Rows from block 2 of a small multi-label image tagger, named by matrix and row number. Rows with one number belong to one channel. Each number is 128 + 32 x the weight over its row's rms, rounded and kept within 0 to 255. All counts start at 0. Numbers have three digits each. After the name is the row's rms in percent of the matrix's.
After each channel's rows are labels from the 100 images, of 14976, where the channel reaches its highest value: "responds to" is what is common among them. Only what is clearly more common there than usual is listed. The data: pen-drawn characters of a made-up script with 800 signs.
# convs0: first 3x3 conv, stride 2 (model.blocks.2.convs.0.weight, 112x64x3x3, each kernel summed), inputs 0-63
# convs1: second 3x3 conv (model.blocks.2.convs.1.weight, 112x112x3x3, transposed, each kernel summed), outputs 0-111

convs0.34 079:089170126121153125143173132137113113074120212132119104105128160090133099057200133137105154093130109119141138089135170119117108103132070085156097099117099082118104202124140103078122075165098102
convs1.34 075:091106160099072124139118117151142101166117094123125122092059147121065082085144107161157118106162086141094133126171050116106122096182106123117093115157097098121091079152134121142137077156143126143103114125107134099125095145156040104114125119139114036112093153082121134057121221103097147101172144110120136089125125052148141089137130107146
responds to: thick pen

convs0.33 076:107155154133174093098115092148141115096164157144084128104121099120161104103132134079093106130101098142123122123108134145137083111042085134123069128114088176093144193129147147101071186187173076
convs1.33 115:129129175099169151136169109106233152126144126157101105176147142092109133080154146172069117139120115145137136154170119117097098159171105083079137053144162124103107088173183133112104130110163031140111108148109168115112123119118194104149134147147112158175115171189120151132115099133138115072126094155116153096135112142108148131116200068170
responds to: dark on light; thin pen

convs0.48 108:139183167126135086155126121118129140108187106146171160093101145143117115204102079110078159155131195124110121134183075133139132121130120103107189174136104114105151090065120163100187105131074147
convs1.48 109:084119196132148144104116183166119096155147215151176123118135049113143090104195131103132132139143153132120112115093144138137094142134102153138090120097185110109163081145109125205107113105136163101135145178098160136064092078106057078121148122120191106137173156158107125127129075124127133109103151092112084084115106119158096154107183157077
responds to: thick pen

convs0.21 095:237146163123122117092122110133128128150169144127147144109117140130083151122145137119140212178100132124109198144094155129112112137155137151110146104087101096197099164136103159143114146163211166
convs1.21 104:151143177181111067125087109087112099180159090189123108113161142093141105149136124190135094129062129126106115113103121193122069109186129158119158108153160116134103103164137161151136117164181146178118118135135216114115166150153096058127079172103152148084148104110153133142137166138075090082081137095149174109139170144106091147104171155114
responds to: dark on light

convs0.50 104:135159177127116083148101104141154118120207116150222092102092146105102143129097153134151082136153159091093161113191109106166107116156105091079198127102136093151133154148131132174178119093108130
convs1.50 120:099146151125119128080120144131125137156145130080187138113115098132140070101102103111193134118155130177105066110094136156123139153148119122126137135077126117104118078140099071136063086176122141120187070075089121157073147047077055102109097095084127072155201139102085087170157123139115088124144112136134129126140144099115061142106156146119
responds to: thin pen

convs0.41 079:168168162131112110123119157138186083113128131118181161128121174175180148118073182113134164110140139152148097131148131111104148083125114116148101112157117072103176228210122162151147119107140113
convs1.41 098:165096159062078140145144114126153077161182104173100155118097091110081162088156097092113093116076132095084151118090114154211113128191150183157157171102125091133135147129112154222189175160168144110137132124127106133103115137156134171121122128114101113123096145118104099173121137107172111131116124178144163146130142087135057132113053120163
responds to: four strokes

convs0.69 085:109160136106192089135113144098116176067050116151062142141131114101090098097044132115139113133101099116104126153131127093151093135138146114117106085134080112124106074092127100216131111147090122
convs1.69 079:163141189102160099097115147124142103151130064115165089085110097120093173171130166116145121108116161145069092094146089106115099140083123104119132100148111092099138151185084130101139040172133144108154117170131145065113067100122150144114167117120131086104105069102180135056143181124058121127082144084144124078106137122159186113135137143079
responds to: thick pen

convs0.15 110:198138164132099132139128119145163076153165178153085109132102125139100132148148135123104105149104119088105139184127118114118112131141148109158124175035115139128093127082095196143141059207176137
convs1.15 100:127169124152152098081111100056092090140107107129095108150090114129087122119104135098118116116115060109120124113085103162070059140162196129093067142143122116108139074159156145159121083158139105161129141138118178138148152169086096122070106147134077140088166083090117132149124056129158043120113103124115130125135119120083194128107201095094
responds to: dark on light; thin pen

convs0.10 114:112127055168133089110134089102128132123112062094121101115113102129113169090033115111148109097111099092147099062138085135093129111100086124117110173126159147083111094142123140103167056089094151
convs1.10 109:073096120134131125125132076117200070146139084082121160106094157129142095118138133117131091117151113108120115102097005159114127131097120114160098122151198079157122117175172116123113010123101181097106137117074190149112154136132117113153114104145154062084137112138116131143114143141134131135136142143147138034127144109129115123111096178140
responds to: dark on light

convs0.77 098:118153194144122149136144130169133135149164155092170129108156126121164108198094117112184176107183137136140170111167139167160113162129121159125194144158070112153044082145152183107153128109121156
convs1.77 093:100086123107154145106116135086179137136140127089151147161133126120104145082147157119168122142092184148151111113056106150171111114180114154189136134118139189146140108142125170096085088128140128179181159101083143071078117145110088094090114093120155159077130109127108083185081133087130111070097131084099092136125098119088091118126232120180
responds to: four strokes

convs0.20 099:127122071201130100158148131079081148139136119136166107187109125136114139158116092183111134159126142142187081148099130095159113102203210145095126138177121143115158124170174115179136110122158158
convs1.20 106:083143114176087128120141101214127121156073110099130078072074137142130156112073052085142095116098108084111214144143119147116112155150126126147083088081131097113120133141103116120127131080132112074103103180122156076149112133138164136132115138097133103122103138080097127169079171130184076119155145092142183084094113132131122115169078102191
responds to: dark on light; thin pen

convs0.54 094:143138121138148113119117155110111133111127111146179100108111116196114090193140097126143096153154194097119169112184111122145195122179127203168172158123173133088206176133123142122129111145144082
convs1.54 101:117190131115074117122151125093186081138094109109143116088083152177115130108133138155150121078142152105139153041111182190151095191151138189125057191138143065102141150138124130177161125089096155111121137106132163118128078124115116141099050058088140099083138110127165144141128104135173105166116151089158163096116105124150081152110130142145
responds to: four strokes

convs0.107 102:193168145116144123173147100119116126093169135134230105155113169153140163121086072122180143143158169124101178134125155154142104179088157137151154123100149091092144069099181138101135157102135158
convs1.107 101:096126132153155122159100136181151115152112070067117067071119130075146120157163133149153067076177133176168121093145155157179135181138095137203073143114198132120147152118125140177120096156113115107109148133116147086155151109138092092099132118090135080095162100132162172122136120105134095106136169104160135037082082177133153136109165143162
responds to: dark on light; thick pen

convs0.30 117:151107112091147117164069137127149121095130153154177160134143148171090143060074067053131150120163128123088122178128182140137149113087178129133157085161118170105151137139175101164120190145125164
convs1.30 113:094085123124106148140134122154181092166088102126121095116122085131144168166149154129120142098126140105152146150143198160196108163247135149128135113156127115120146157128092103098118170097205141107188144146151087094123153158132192098135132151144095164112106140128137191105170155155083093160119138088187141103076142217132151115132099152143
responds to: dark on light

convs0.32 098:117131120107107063135167133142172183136154112096089113147091135161124159148117126103140095140116106194137114182169098132083170055120071183094158084106117143104152108106159153151104168120084064
convs1.32 081:129104150132138066132161134121133094171099138143180214118149125096116083062170097131110189155141070055108036075123085122089136074083166114140107154125151144118081106143143081092085165140114132145111123117133143141145099101055137117099147133112096125167117107121102136142140164120049141107089123085092118161130160085141151087133121111168
responds to: dark on light

convs0.96 099:157148167040109033123115172130174083151126108148196170137103134124144111114153141121150119082137149144123085186142089118105167135068121132084127126134136090123151110088127110095122168165092091
convs1.96 101:119101165128090142122156109229118063120083080145095111128139142081065148094155096167130113124145131088113074111140141086100147119069155142141113123091053136122147139108102092164089127126130117130162140124127173117145109051170053117091125105143135082083156111098100119068130113078180158157172132129117080105127111064156116090133153095110
responds to: dark on light

convs0.92 084:117143110115149061195114138131107091060158126142100081119171148108099138121148152169126189119112171119114128088139089148095047112107114112179058109132119126120083128079137076101140134174159123
convs1.92 074:105105177091180065087113148139131112111102120104123131096115094119096125106180115149186121104163096100109115126092050155058149118094129178127121157191108112164115101125189085133129070129153150132129111136077158121098120141102125048096097157143103100091129126132149105114106160073067173124190090150180155061112134088121108120111115140072
responds to: dark on light; thick pen

convs0.57 074:109133111132123074184110107152130169096112132139077098133072067143082105141050143104103086140097067111144106070120063112091116142165171133157164093107153139081105138099148147136089121115156096
convs1.57 085:085119112145166105107136131081186138135105105127145134165150164101077093088133151138088103175151110146134103180120049097072098148080139100091080098114133129124085148169147127091110069091165089112119143158062163122100124094083147098143130159137120143151115127157104173024152126136071119104091054163090148075116155087126133118144133150158
responds to: dark on light; thin pen

convs0.84 100:089121130101081137170094071119118150087104151086106137124088137094106095136118116136116126106175160121217116085156129113086107086099172092187165122101048121103102112122097159115064114117106104
convs1.84 089:131137145161121056112121152087118116137115076141134113082047142102143058118153139099147114095144131094115106096163057121096071115129105106192070169116169136127129101116109107142101053114089151165128105120139054076108101115106118092103121128093081074107116142122100130149133152115111124142103106133146151042137092050113121094104060116135
responds to: thick pen

convs0.14 105:133124138069122111109099133132145143064175131138117101157111108107083145144109114116119190124139110124103164108126210146106151123157116198165152049094167169135098157138153085098102173151132053
convs1.14 101:136137148148172107140102139087159157154112117137114141118106082094107176136140199169113083124127110177124089119127126142103121186132140123122059131185162119139101146132180116084080164130180115083051094169113204091138157142142106105147132108121115080102129092144158199109163185144050134033137123143108165094114134146124143095105165129113
responds to: dark on light

convs0.3 100:126128134051134092119186122099106221089147137126133158198148124136115119095052128091093114084116159138140082121123088162102128071116091124140128129170111164115093156149145112097068094127115121
convs1.3 072:096135117152145109097111176139125113146102103181143107158118195078089064048134132131104142159108111149066112111137069124099124119124168064110100161149161135148046086163183106146139068101131108108133129136119193110107135071119120144108145142091131110087092105129054158102140153097132130101103072148102193105135178069143137135140139163162
responds to: thin pen